python train.py --noise_aug=0.01 --stem="single" --learning_rate=0.039
Rows from block 2 of a small CTC audio transcriber, named by matrix and row number. Each number is 200 + 20 x the weight over its row's rms, rounded and kept within 0 to 999. All counts start at 0. After the name is the row's rms in percent of the matrix's.
After each channel's rows are labels from the 100 clips, of 14976, where the channel reaches its highest value: "strongest on" is what is common among them. Only what is clearly more common there than usual is listed. The data: melodies that start on their tonic, played by one synthesised instrument.
# conv: width-5 conv (model.blocks.2.conv.weight, 144x112x5, each kernel summed), inputs 0-111

conv.64,093,163,194,148,201,183,211,205,200,233,208,209,202,182,175,193,185,189,183,198,183,200,199,204,212,184,174,199,199,212,194,209,164,195,195,195,193,171,180,220,187,235,194,190,212,181,198,239,214,212,221,195,219,205,225,198,246,188,166,222,226,166,212,232,186,182,188,228,209,198,201,175,218,192,206,183,189,228,203,180,201,196,198,194,214,144,242,184,213,171,219,219,230,217,176,203,202,240,204,202,194,178,188,171,226,205,206,198,236,241,198,180,185
strongest on: reverberation; pink noise

conv.53,104,188,185,187,234,215,192,207,196,181,173,190,189,221,177,181,197,188,250,188,213,197,210,178,208,205,193,194,193,187,220,204,180,237,186,204,196,237,177,200,244,202,176,209,210,155,232,185,198,203,179,228,179,205,202,154,236,200,206,202,184,212,203,219,154,210,157,263,181,205,219,227,187,217,190,190,206,189,206,198,176,192,194,193,193,204,215,208,201,232,178,177,223,185,201,178,234,180,198,199,179,204,198,165,196,186,189,235,212,206,185,193,206
strongest on: the note A; the note G; staccato

conv.16,099,238,228,187,208,208,226,186,196,193,230,214,201,184,195,228,199,168,167,167,184,201,223,214,229,202,199,188,184,178,212,185,201,213,192,219,208,215,216,224,187,212,216,216,206,232,176,208,180,198,207,167,183,203,199,199,193,194,215,158,188,214,226,180,207,196,205,210,208,182,270,188,216,233,196,176,221,172,221,185,193,216,184,210,199,180,182,164,197,181,162,211,186,224,210,219,220,192,166,176,242,205,232,189,197,184,192,183,187,193,178,169,176
strongest on: bass guitar-like; mains hum; horn-like

conv.22,096,205,201,182,219,191,174,220,218,258,202,237,212,223,208,234,183,197,185,192,206,186,168,197,200,203,215,177,213,200,216,239,218,177,195,232,211,176,181,184,235,211,198,210,210,189,164,176,192,187,173,215,202,200,176,215,194,200,193,175,198,209,194,194,218,213,226,168,173,213,174,175,174,229,202,176,225,173,186,222,160,173,209,210,208,214,205,181,207,215,219,185,188,187,203,235,188,207,229,197,180,192,230,188,174,169,159,184,197,194,230,175,191
strongest on: the note D#

conv.132,108,172,182,210,192,203,194,205,229,233,237,199,213,172,211,204,205,188,213,185,202,162,184,230,200,179,192,208,188,201,207,180,230,182,169,205,200,214,190,204,174,249,210,181,210,212,232,214,210,212,184,198,226,204,192,179,237,245,173,195,190,203,152,198,192,180,189,167,184,224,224,193,187,192,235,172,170,210,196,218,227,190,194,227,196,195,213,181,188,204,191,145,213,212,171,192,208,196,215,158,198,221,207,234,201,204,191,191,195,205,178,230,183
strongest on: the note C; staccato; tonic: C

conv.129,104,177,201,197,174,187,219,202,201,168,195,198,216,213,238,183,196,192,223,201,233,215,213,212,201,225,196,214,175,222,232,203,234,154,203,178,194,227,196,206,196,187,247,187,223,193,201,169,220,199,213,207,192,196,200,191,189,204,207,197,177,221,187,198,182,165,205,199,181,182,184,215,192,213,190,178,190,209,207,228,201,248,215,211,178,239,192,209,187,164,203,212,177,208,187,158,202,212,233,156,179,192,220,197,181,155,195,220,178,204,176,152,203
strongest on: the note B; electric piano-like

conv.18,091,174,182,187,205,235,147,173,193,159,211,174,244,193,183,185,216,200,183,159,219,206,201,208,204,202,203,207,184,184,201,183,173,222,228,211,198,187,180,202,161,196,229,209,187,224,208,188,197,205,233,220,200,197,203,222,188,184,233,191,196,218,194,190,217,210,212,213,156,192,180,153,200,169,206,213,201,228,160,202,245,199,206,184,201,203,182,209,229,184,181,226,188,222,214,189,240,209,185,177,188,203,194,182,199,222,173,203,202,169,204,207,197
strongest on: pace: slow; marimba-like

conv.20,101,217,212,196,241,187,169,173,198,185,193,190,212,194,197,187,221,171,145,211,234,213,176,170,176,158,217,196,223,200,196,190,195,215,230,156,203,204,229,224,193,191,198,233,189,193,198,152,209,188,198,155,181,182,222,192,195,203,218,200,226,201,236,196,182,174,217,244,202,216,190,224,189,190,204,243,211,186,208,224,209,205,203,201,183,190,223,168,193,188,204,201,207,214,177,220,222,199,186,230,177,193,172,218,228,202,219,193,202,210,196,187,186
strongest on: the note A#

conv.75,116,208,196,231,204,183,202,181,207,164,197,168,235,171,199,210,181,171,197,182,209,180,225,172,191,214,193,192,195,176,202,206,201,207,183,196,227,204,222,206,233,196,217,192,169,216,196,195,193,228,253,249,214,218,185,199,215,210,198,177,196,209,214,193,209,183,216,198,181,170,163,228,184,170,204,214,190,168,213,160,211,206,187,199,172,204,179,182,185,148,219,214,176,202,194,200,223,204,187,230,204,210,206,217,229,251,219,203,197,205,207,231,179
strongest on: the note G

conv.10,091,205,224,210,167,204,214,191,183,214,223,215,184,208,208,204,198,167,190,211,231,203,223,184,187,182,181,200,211,205,222,204,223,195,241,207,152,178,217,175,183,164,228,194,199,155,163,203,186,201,193,154,205,221,212,233,214,208,191,218,202,192,189,206,220,192,225,236,181,210,236,180,196,194,209,204,215,183,194,205,161,190,177,247,215,181,191,207,243,215,214,239,217,204,226,207,190,202,233,196,187,169,192,188,206,197,182,182,174,188,222,202,208
strongest on: the note A#

conv.49,107,214,217,204,262,212,180,196,213,201,189,242,192,215,210,225,190,219,220,195,176,228,161,190,180,191,213,163,169,193,186,218,216,202,212,209,192,217,220,200,191,206,185,218,218,198,260,203,186,175,174,226,200,186,209,168,198,194,195,172,204,203,196,190,220,220,200,203,186,175,189,190,218,199,213,191,168,182,210,193,200,198,195,243,175,216,189,178,201,230,182,157,193,199,235,207,190,190,204,187,251,197,175,228,212,194,190,208,200,218,230,179,234
strongest on: the note A

conv.55,111,218,194,185,206,228,193,207,251,216,166,193,198,203,202,207,187,162,219,201,222,180,204,269,200,183,210,190,210,203,198,207,214,208,182,180,215,194,184,176,185,174,189,206,177,185,211,208,206,197,195,204,202,210,158,200,210,183,203,190,196,231,190,196,187,210,193,176,209,185,216,149,196,208,263,201,187,163,173,207,153,220,204,194,217,184,177,184,213,206,180,218,194,161,211,177,184,238,188,212,221,188,189,205,185,176,229,201,187,231,197,190,196
strongest on: the note B; tonic: B

conv.1,108,236,202,192,242,184,187,236,166,215,169,173,195,188,206,205,194,194,165,187,218,194,223,174,213,203,218,218,217,210,209,187,193,229,227,207,206,181,213,206,180,216,177,199,178,205,257,228,222,210,192,193,174,220,205,177,187,200,197,207,206,196,189,217,228,196,231,230,214,179,199,208,205,204,178,194,177,166,192,228,193,214,188,225,196,212,226,220,198,181,191,251,219,223,193,176,233,191,191,190,190,201,182,202,214,143,180,191,181,184,181,202,233
strongest on: the note A; the note E; staccato

conv.109,102,208,209,201,180,213,205,223,228,218,173,205,204,202,215,205,213,158,185,232,192,176,219,206,226,226,194,171,194,195,202,192,208,206,173,214,189,181,175,212,179,183,213,187,152,159,193,203,201,204,178,189,196,208,181,196,181,231,159,169,176,223,201,222,205,183,183,204,218,182,189,193,185,188,237,186,193,185,172,182,194,218,211,167,167,214,202,213,191,210,216,178,228,202,199,225,169,251,191,193,201,198,187,203,204,175,226,225,199,257,180,227,179
strongest on: reverberation; mains hum

conv.59,116,176,195,184,157,204,202,201,209,194,205,231,200,199,203,177,187,189,196,204,211,206,192,214,219,193,197,199,224,242,189,153,164,197,170,178,234,182,220,227,207,200,223,212,179,176,177,218,225,185,213,179,207,192,207,202,190,229,252,208,211,222,200,212,195,160,211,177,207,189,194,203,189,194,246,220,241,195,187,190,205,199,180,210,209,228,219,220,186,179,212,202,272,196,208,193,192,244,217,200,199,212,225,220,201,194,190,195,177,189,182,207,173
strongest on: reverberation; mains hum

conv.99,093,192,182,246,179,201,191,174,167,216,160,212,213,202,223,202,215,211,225,239,192,196,189,182,201,226,217,186,199,154,195,155,203,227,176,205,196,185,223,180,202,193,209,185,188,181,192,171,188,200,201,222,199,191,170,188,229,224,224,191,177,191,225,196,226,185,192,207,193,223,186,153,176,214,208,201,224,188,267,211,205,195,181,211,191,185,187,206,202,188,190,238,168,235,203,197,190,203,195,210,235,198,183,189,183,217,170,182,209,189,205,225,203
strongest on: the note G#

conv.66,085,233,194,201,210,201,197,208,213,200,239,188,230,209,194,195,194,152,212,195,173,184,202,206,205,200,201,221,197,207,207,194,187,228,176,198,178,158,220,228,178,238,253,203,186,183,182,164,212,207,211,210,201,205,152,198,193,192,165,193,198,215,233,201,226,223,200,227,212,224,161,236,200,209,169,195,166,229,198,181,200,185,199,214,205,210,193,172,186,218,196,191,190,237,199,217,179,246,210,219,230,198,225,185,175,205,222,186,184,201,189,202,214
strongest on: pace: slow

conv.30,101,214,182,178,198,202,158,184,188,201,156,204,212,203,184,194,241,205,172,196,184,182,193,227,224,226,209,196,191,238,181,182,197,223,203,189,182,193,201,138,215,222,177,269,189,176,207,204,211,201,180,207,214,198,192,228,214,183,184,182,191,200,191,198,208,228,194,183,215,230,245,188,233,179,187,223,184,217,218,181,214,194,205,185,197,184,193,174,173,192,172,195,185,218,182,185,199,191,208,219,181,198,218,182,228,215,169,197,222,193,174,203,223
strongest on: the note C#; the note G#

conv.40,111,205,227,210,228,201,198,222,206,209,173,198,172,205,190,183,223,194,184,248,190,211,194,193,209,171,203,179,222,256,203,245,209,193,180,192,204,194,216,203,176,185,179,197,200,195,215,167,206,209,188,181,189,200,234,187,190,225,184,201,196,192,213,210,181,186,186,211,194,205,216,215,239,240,227,197,202,209,234,148,198,188,183,205,184,248,200,190,228,185,166,171,226,210,178,172,180,223,221,188,227,205,193,189,227,207,184,150,190,195,205,202,197
strongest on: pink noise; rumble; bass guitar-like

conv.87,098,197,177,196,222,229,193,207,214,191,160,160,245,166,233,184,206,229,192,214,215,224,196,207,165,216,214,211,240,231,204,195,209,210,214,198,218,225,194,175,220,168,192,238,222,153,179,206,196,196,200,200,215,189,205,185,197,197,214,200,216,182,203,224,204,218,203,203,210,198,188,202,189,198,231,220,202,188,245,202,188,184,155,195,202,201,214,162,196,155,181,200,191,203,239,186,189,194,212,181,199,180,209,177,160,184,188,192,203,160,191,200,220
strongest on: bass guitar-like

conv.110,107,188,193,223,207,225,194,185,202,217,177,227,215,205,179,225,173,216,161,197,175,192,185,218,195,191,204,234,220,204,195,187,190,223,196,229,171,223,234,206,199,216,183,227,209,219,207,259,208,197,197,216,221,202,205,197,199,220,157,219,199,186,186,215,184,170,212,234,197,177,183,204,221,215,172,195,202,197,164,222,233,189,146,157,213,187,208,184,212,227,209,163,218,210,180,221,215,191,199,212,157,199,199,195,227,231,198,197,209,205,186,187,203
strongest on: the note C#

conv.6,109,206,226,209,222,207,176,190,191,183,195,215,198,198,175,201,228,176,231,202,200,202,208,190,184,183,169,214,238,194,171,222,243,189,203,200,189,174,248,200,159,237,217,183,189,193,184,192,161,178,200,177,189,197,193,172,179,209,185,183,193,194,216,249,216,177,206,196,202,187,198,193,204,208,185,240,209,190,193,229,210,235,223,256,220,201,222,208,200,190,212,209,226,205,203,191,207,217,221,166,190,209,197,195,193,174,216,176,181,191,216,232,163
strongest on: the note F#; marimba-like

conv.94,088,203,212,190,213,178,201,186,232,216,191,186,208,207,214,199,171,174,165,194,187,163,258,202,180,179,215,172,186,185,215,196,173,201,183,195,211,194,211,192,216,218,210,199,197,207,183,199,198,201,204,242,222,191,170,240,227,228,220,223,191,202,214,196,218,169,205,190,176,177,183,218,209,195,245,213,218,182,195,220,211,201,222,204,176,170,174,246,178,186,179,185,201,190,178,199,234,186,172,208,181,194,231,223,182,249,198,211,198,222,199,172,203
strongest on: the note G

conv.82,095,181,191,207,207,219,197,189,181,193,234,193,208,185,218,151,180,189,198,190,154,219,183,185,212,200,202,141,199,173,180,207,226,197,184,227,235,218,195,203,220,195,193,192,215,216,227,166,186,230,192,218,199,194,165,208,210,217,176,231,215,249,227,195,170,221,193,215,170,227,185,237,194,184,222,215,212,178,170,198,212,201,222,180,197,205,201,226,164,201,226,189,186,179,165,211,205,206,186,198,203,197,196,197,203,208,222,210,193,229,182,227,179
strongest on: the note F#; the note C#; tonic: B

conv.50,102,208,185,204,218,231,191,173,187,219,166,253,219,197,200,216,182,229,214,154,177,209,210,246,192,196,194,208,202,187,184,195,196,188,200,189,247,232,171,199,179,182,188,232,175,191,193,189,188,164,172,201,209,198,211,162,224,214,228,208,195,207,193,189,208,211,224,193,210,197,190,192,215,186,189,190,166,207,194,152,214,245,216,248,206,188,213,198,209,186,219,224,226,159,204,206,195,199,222,207,183,206,215,215,200,166,189,197,217,206,205,179,196
strongest on: pace: slow; marimba-like; bell-like

conv.113,089,208,243,193,193,215,205,182,219,175,214,155,180,218,185,191,185,202,165,214,229,232,155,223,220,181,222,185,239,216,211,215,208,212,209,193,190,210,207,247,206,209,220,195,178,163,194,196,215,196,186,196,173,211,194,214,204,223,206,192,210,212,196,213,249,195,192,236,204,183,246,187,181,201,183,195,189,200,175,179,173,204,205,201,198,156,232,190,218,195,167,205,207,204,188,205,184,201,226,202,198,203,210,198,156,233,181,211,207,179,199,169,175
strongest on: bass guitar-like

conv.91,100,191,213,195,197,203,217,225,182,219,186,196,203,182,202,229,202,197,199,190,202,187,202,159,214,214,182,229,206,202,203,225,167,225,218,181,214,151,183,212,200,194,207,162,194,176,217,190,209,222,196,197,170,222,189,150,159,230,195,209,212,178,227,221,214,238,251,206,207,198,182,223,196,200,200,187,199,176,224,197,202,203,227,173,216,186,225,213,186,201,179,165,182,206,191,187,221,159,182,204,231,191,211,202,255,190,192,215,194,205,185,189,235
strongest on: the note A

conv.90,099,207,206,158,226,183,207,167,191,210,200,206,218,166,184,197,205,209,219,189,205,201,185,256,200,218,185,197,202,205,183,231,217,250,195,203,206,220,169,222,185,194,201,165,194,217,204,153,192,197,164,225,161,178,194,210,188,183,216,194,193,202,198,199,206,209,217,172,187,197,162,228,191,194,169,203,190,189,221,193,173,198,203,221,210,207,206,169,213,190,205,176,203,241,193,211,196,209,211,196,235,203,189,248,148,230,220,210,219,217,204,212,188
strongest on: the note G#; the note C#; tonic: C#

conv.52,109,212,149,149,178,197,209,185,207,162,213,163,233,207,189,181,195,216,215,199,179,209,177,196,217,183,181,221,195,238,193,192,177,204,186,177,207,193,214,194,219,222,185,202,165,172,235,168,217,188,191,183,202,182,188,242,210,204,192,185,212,213,207,135,195,187,215,192,190,173,186,195,207,176,184,205,187,213,189,220,182,168,222,214,222,203,180,229,185,206,211,232,188,196,196,218,192,217,214,212,199,201,198,188,213,153,194,177,208,190,211,212,236
strongest on: the note G; tonic: G

conv.33,100,228,203,200,196,182,217,220,188,189,228,194,179,231,198,203,234,201,229,199,172,213,218,179,158,230,219,217,190,248,194,201,217,193,191,181,261,178,211,188,198,193,205,177,238,199,180,150,202,216,218,207,159,210,185,242,185,195,198,192,196,177,187,200,209,183,190,201,203,187,191,223,189,234,193,188,237,206,216,207,227,206,211,214,166,210,181,201,212,204,183,184,243,203,223,201,187,201,204,201,190,210,191,234,156,180,213,201,205,181,216,214,184
strongest on: pink noise; bass guitar-like; rumble

conv.83,098,160,181,188,227,173,167,181,175,181,179,195,240,206,222,215,206,172,170,168,217,215,195,200,193,228,196,229,195,207,173,174,226,188,207,195,222,208,208,204,210,195,234,170,218,210,203,207,176,189,171,200,207,201,194,191,176,203,182,189,211,190,210,195,213,212,183,195,199,233,237,174,167,178,222,194,181,213,193,188,196,245,195,205,190,186,196,188,167,237,173,193,186,187,232,210,230,211,227,168,173,184,187,169,164,185,190,189,206,231,182,211,183
strongest on: pace: slow; bass guitar-like

conv.27,086,204,198,201,181,169,201,215,225,214,174,203,181,193,215,234,219,202,241,210,179,236,178,211,216,218,238,221,164,221,185,222,234,203,221,197,221,218,229,187,216,157,180,201,194,206,226,232,217,196,194,192,195,200,228,216,220,206,213,205,192,193,197,212,185,197,206,197,182,213,164,218,234,213,203,236,200,222,236,170,180,149,221,197,188,217,212,204,206,192,182,197,173,192,198,207,230,183,177,200,199,197,189,168,244,164,218,194,176,200,207,196,186
strongest on: the note A#

conv.128,088,195,230,180,190,204,221,198,238,204,182,231,171,201,202,185,177,205,187,205,207,201,179,202,176,233,211,207,190,183,193,160,193,206,217,229,213,190,197,208,201,178,206,213,201,211,182,215,221,198,180,233,182,201,231,189,199,191,188,181,211,230,226,203,206,170,185,184,225,160,208,167,172,184,162,211,162,219,205,206,195,209,226,185,235,175,222,232,175,211,161,188,211,218,235,235,215,206,175,224,184,209,198,204,176,176,223,213,183,196,202,249,181
strongest on: the note G#; tonic: G#

conv.114,089,213,211,200,164,219,208,194,195,186,182,206,179,233,198,174,199,212,226,208,201,196,206,222,214,194,185,194,197,219,221,180,170,217,202,212,197,187,187,187,152,212,195,230,211,209,214,199,222,187,195,197,187,197,177,163,186,199,201,213,218,204,185,177,173,219,206,235,236,269,188,202,197,185,212,234,185,217,225,193,205,254,213,207,171,171,200,162,177,206,207,205,232,162,208,200,154,205,215,173,188,205,173,193,207,186,228,175,197,198,196,175,190
strongest on: the note D#

conv.77,107,211,177,193,187,200,239,202,197,206,212,206,180,218,236,225,208,171,234,189,203,222,225,180,229,192,191,175,195,199,228,196,230,197,225,198,192,235,169,192,181,212,191,202,217,183,203,188,226,220,208,238,174,190,187,195,188,174,234,179,175,168,209,214,180,208,213,249,193,195,196,217,230,197,160,216,216,189,207,202,165,171,209,228,203,202,166,193,184,202,197,158,218,208,210,204,191,191,201,253,183,191,180,190,215,200,206,227,225,203,201,238,212
strongest on: the note A#; marimba-like

conv.21,099,204,184,175,213,242,234,198,219,163,193,200,231,186,156,213,189,186,187,203,187,203,196,233,185,193,220,154,198,229,217,192,188,215,203,195,185,218,190,182,189,190,205,197,168,177,192,196,254,210,226,178,212,191,168,198,180,175,177,211,207,215,215,178,173,198,214,195,218,223,168,206,170,209,212,162,199,208,192,205,190,210,186,223,227,249,197,182,223,219,185,217,151,205,210,178,207,190,177,209,229,203,202,200,228,215,193,204,196,192,207,228,222
strongest on: the note A

conv.60,097,207,175,210,196,213,192,181,236,169,206,140,212,191,222,216,184,200,206,192,171,210,194,205,228,187,183,237,218,216,173,191,175,210,178,207,225,200,201,196,193,229,229,172,222,200,221,219,187,177,227,203,192,212,176,188,224,180,200,216,207,207,188,213,174,190,221,197,187,146,221,185,205,190,184,187,207,216,179,214,182,233,178,212,177,197,206,223,225,233,220,150,230,226,205,219,180,194,167,220,180,204,190,185,192,181,204,203,164,215,214,186,212
strongest on: the note D; bell-like

conv.139,103,233,177,206,216,200,177,227,194,208,216,224,216,203,216,181,238,208,199,238,222,210,219,173,219,203,229,188,203,169,207,233,175,187,211,188,210,178,198,203,214,183,189,171,190,171,213,199,193,187,197,213,181,198,187,182,211,208,202,225,229,212,178,189,231,236,195,196,251,162,150,212,201,191,208,190,178,192,218,188,234,165,196,210,197,214,185,190,216,178,240,199,223,194,173,174,199,226,192,176,176,209,188,203,180,218,200,225,157,186,203,208,224
strongest on: the note D; thin (high-pass)

conv.38,098,193,205,250,181,182,228,200,189,183,207,210,226,199,193,172,179,180,199,231,197,195,202,183,201,178,199,182,201,195,214,215,245,181,212,190,210,214,221,195,191,207,177,242,219,198,198,226,225,226,203,198,193,196,218,210,172,213,185,200,204,180,185,185,184,170,203,242,163,171,188,203,184,201,166,178,177,173,186,221,219,183,207,187,209,232,225,203,208,191,180,203,201,252,222,196,183,191,255,182,157,196,171,200,217,196,215,195,193,172,201,179,232
strongest on: the note A#; the note D#; tonic: D#

conv.12,098,182,220,194,179,222,175,208,210,186,199,195,203,223,186,197,196,202,233,198,197,227,175,198,208,232,208,148,211,231,229,220,247,205,207,197,169,220,201,209,172,207,205,178,195,214,171,196,206,173,198,219,227,198,191,213,168,207,189,197,180,243,227,200,235,188,216,187,207,221,220,202,192,219,206,165,173,198,186,191,231,180,165,210,220,198,221,209,186,219,195,201,229,222,174,186,204,220,171,153,197,210,179,194,180,182,221,210,201,183,194,240,234
strongest on: bass guitar-like; pink noise; rumble

conv.71,097,205,145,174,175,202,180,157,204,243,192,222,215,181,194,191,199,173,190,242,224,222,175,184,227,195,219,208,222,264,235,205,188,216,193,212,198,210,197,209,181,179,210,198,187,187,197,171,195,188,160,207,166,200,190,229,185,216,203,166,208,170,198,211,186,184,194,168,196,156,196,186,193,192,217,200,204,210,209,170,195,181,205,189,204,191,192,204,197,180,189,214,208,184,185,201,233,207,184,177,227,192,214,246,194,216,189,192,228,189,182,210,189
strongest on: reverberation; pink noise; bass guitar-like

conv.103,102,181,161,196,209,186,203,250,229,197,160,179,190,219,216,188,170,188,214,169,202,181,162,213,210,223,198,200,211,231,213,184,184,204,201,202,232,228,210,214,170,184,213,202,201,200,212,217,196,196,209,222,178,194,212,179,200,227,216,186,161,200,180,180,213,226,219,157,224,224,190,196,184,214,201,167,172,201,232,220,205,219,151,178,232,213,176,208,198,195,213,192,205,220,174,201,227,223,225,197,214,204,196,198,212,192,220,206,216,166,183,213,239
strongest on: the note G#

conv.4,091,216,231,214,241,213,213,206,188,175,154,180,197,204,207,191,222,192,208,214,224,204,203,220,212,217,194,180,183,217,227,204,239,178,191,208,213,222,242,259,204,195,207,193,194,217,193,176,208,231,197,172,218,185,221,222,211,201,231,217,170,188,194,190,218,179,242,156,218,226,229,212,188,187,182,221,186,214,186,209,202,237,193,171,195,187,215,185,210,224,230,194,176,191,184,184,205,173,216,214,169,209,204,194,185,209,203,186,215,186,186,208,159
strongest on: bass guitar-like; thin (high-pass)

conv.131,109,205,156,172,227,186,217,212,232,214,190,161,183,201,198,151,200,190,177,167,196,194,208,200,217,189,219,164,172,225,161,213,198,211,197,184,232,199,197,165,196,186,210,190,181,216,212,249,254,224,186,195,168,201,191,180,210,197,208,204,198,164,196,206,230,186,191,222,206,215,200,204,203,214,194,206,209,175,228,227,180,212,192,212,210,210,186,164,207,213,161,168,229,221,194,190,186,204,208,222,218,197,182,206,212,200,189,202,203,171,218,180,227
strongest on: the note A; the note G; tonic: A

conv.96,102,200,218,211,183,225,214,201,219,189,171,197,191,199,174,177,217,209,162,199,221,214,201,195,171,192,185,211,197,234,219,194,242,207,158,199,202,167,197,186,183,170,191,164,224,217,209,185,192,190,196,223,180,191,218,182,195,193,200,186,180,231,223,184,218,210,199,172,198,212,197,244,202,197,232,197,238,193,214,168,185,184,198,235,196,179,191,224,230,211,167,225,225,201,225,203,222,220,225,158,233,206,194,242,180,205,203,182,213,211,190,182,169
strongest on: pink noise

conv.133,093,207,192,213,199,205,207,216,252,218,194,207,197,185,214,215,177,160,200,171,178,191,237,193,175,153,206,216,204,199,217,248,178,158,201,184,208,203,206,179,226,184,192,220,203,188,196,185,181,214,191,224,214,207,193,205,194,230,212,198,203,206,202,211,189,214,223,199,199,190,175,185,245,184,224,209,209,199,188,191,211,165,177,221,134,204,234,238,180,213,193,197,232,213,208,182,205,190,174,203,188,196,245,188,208,181,174,222,183,211,196,211,184
strongest on: the note D; the note G; oboe-like

conv.19,091,204,185,178,194,210,203,185,226,232,180,193,192,224,198,204,198,176,254,194,211,187,205,221,160,215,186,218,186,192,213,195,206,177,199,216,201,220,200,199,236,213,215,222,228,163,197,175,226,198,185,214,173,187,164,228,173,229,169,219,216,185,194,202,229,195,191,236,177,220,147,209,211,182,185,171,174,219,198,222,225,221,226,171,176,184,203,178,180,217,170,209,181,203,213,211,199,189,215,215,198,198,226,195,201,157,231,198,179,195,185,191,192
strongest on: the note C

conv.124,096,172,216,185,211,188,176,207,193,179,183,257,213,185,200,208,188,210,223,203,179,231,207,218,211,197,195,210,190,257,211,213,192,202,226,217,202,190,205,147,175,208,174,201,182,185,221,236,192,182,197,195,194,197,216,201,183,195,201,147,170,197,238,203,241,193,227,153,198,210,221,229,188,202,197,176,179,206,197,234,201,192,210,192,194,172,215,198,183,164,212,219,193,199,192,198,210,200,186,239,185,205,199,217,201,195,215,185,240,166,212,214,205
strongest on: pink noise; bass guitar-like

conv.46,090,241,179,214,192,244,185,197,208,206,217,214,217,203,176,208,188,197,184,241,196,203,209,208,170,208,189,205,173,199,187,181,189,202,176,201,204,199,192,198,194,171,176,156,209,191,194,208,218,184,201,204,173,197,203,220,190,181,238,175,200,228,171,200,198,189,207,269,209,203,200,235,177,217,193,236,181,233,215,238,237,185,163,188,205,210,177,223,199,187,191,193,172,224,208,177,194,183,208,202,205,194,223,184,162,217,211,195,222,227,214,177,172
strongest on: the note D#

conv.108,100,186,252,190,198,237,216,187,175,203,236,175,176,200,237,183,240,214,175,188,221,200,199,199,227,214,181,226,224,220,197,171,171,202,173,198,179,213,179,223,218,177,223,193,202,182,210,202,190,193,181,198,174,204,199,203,194,184,188,187,197,198,196,216,183,201,178,149,196,219,215,188,177,222,200,240,216,219,199,203,219,188,169,212,211,189,215,184,157,172,223,194,210,193,236,202,240,177,226,197,215,183,184,223,194,219,208,221,207,195,190,179,166
strongest on: the note G#; the note C#

conv.97,096,201,177,214,192,203,203,192,189,213,252,234,180,168,202,234,196,200,170,194,209,201,219,184,192,168,205,190,188,232,197,177,197,215,218,195,190,192,236,190,169,178,210,189,188,228,210,203,198,183,201,209,215,203,195,203,218,196,231,187,249,191,225,204,189,219,168,206,194,191,184,211,194,199,217,221,202,198,221,233,228,216,232,217,228,258,219,182,242,213,216,187,222,218,239,190,193,194,229,192,198,186,208,211,195,168,162,180,164,211,218,208,179
strongest on: staccato

conv.42,094,181,183,178,186,183,205,206,219,187,205,180,226,195,174,211,174,199,229,218,219,188,198,231,198,208,165,198,205,212,196,223,204,163,196,214,206,221,209,181,188,211,198,186,187,185,167,214,239,186,247,172,193,232,207,194,237,213,206,184,214,178,182,205,206,224,200,203,185,212,212,190,187,220,174,225,179,216,241,195,227,221,181,172,189,182,170,187,219,216,197,210,195,239,236,148,216,197,213,231,208,191,164,181,178,178,220,182,226,202,191,210,176
strongest on: the note G

conv.41,097,213,169,252,211,193,215,192,207,199,180,180,190,203,194,218,182,164,211,198,187,198,177,195,214,180,204,199,151,220,204,238,208,218,236,186,198,181,189,175,177,248,238,200,155,188,209,184,143,211,180,171,210,198,183,222,173,211,207,198,195,210,190,229,197,216,194,178,195,196,196,212,213,192,171,200,204,233,177,221,214,179,200,224,182,187,242,183,177,193,214,214,233,197,216,172,204,216,222,211,182,220,201,220,204,171,191,188,220,202,195,211,192
strongest on: pink noise; bass guitar-like; rumble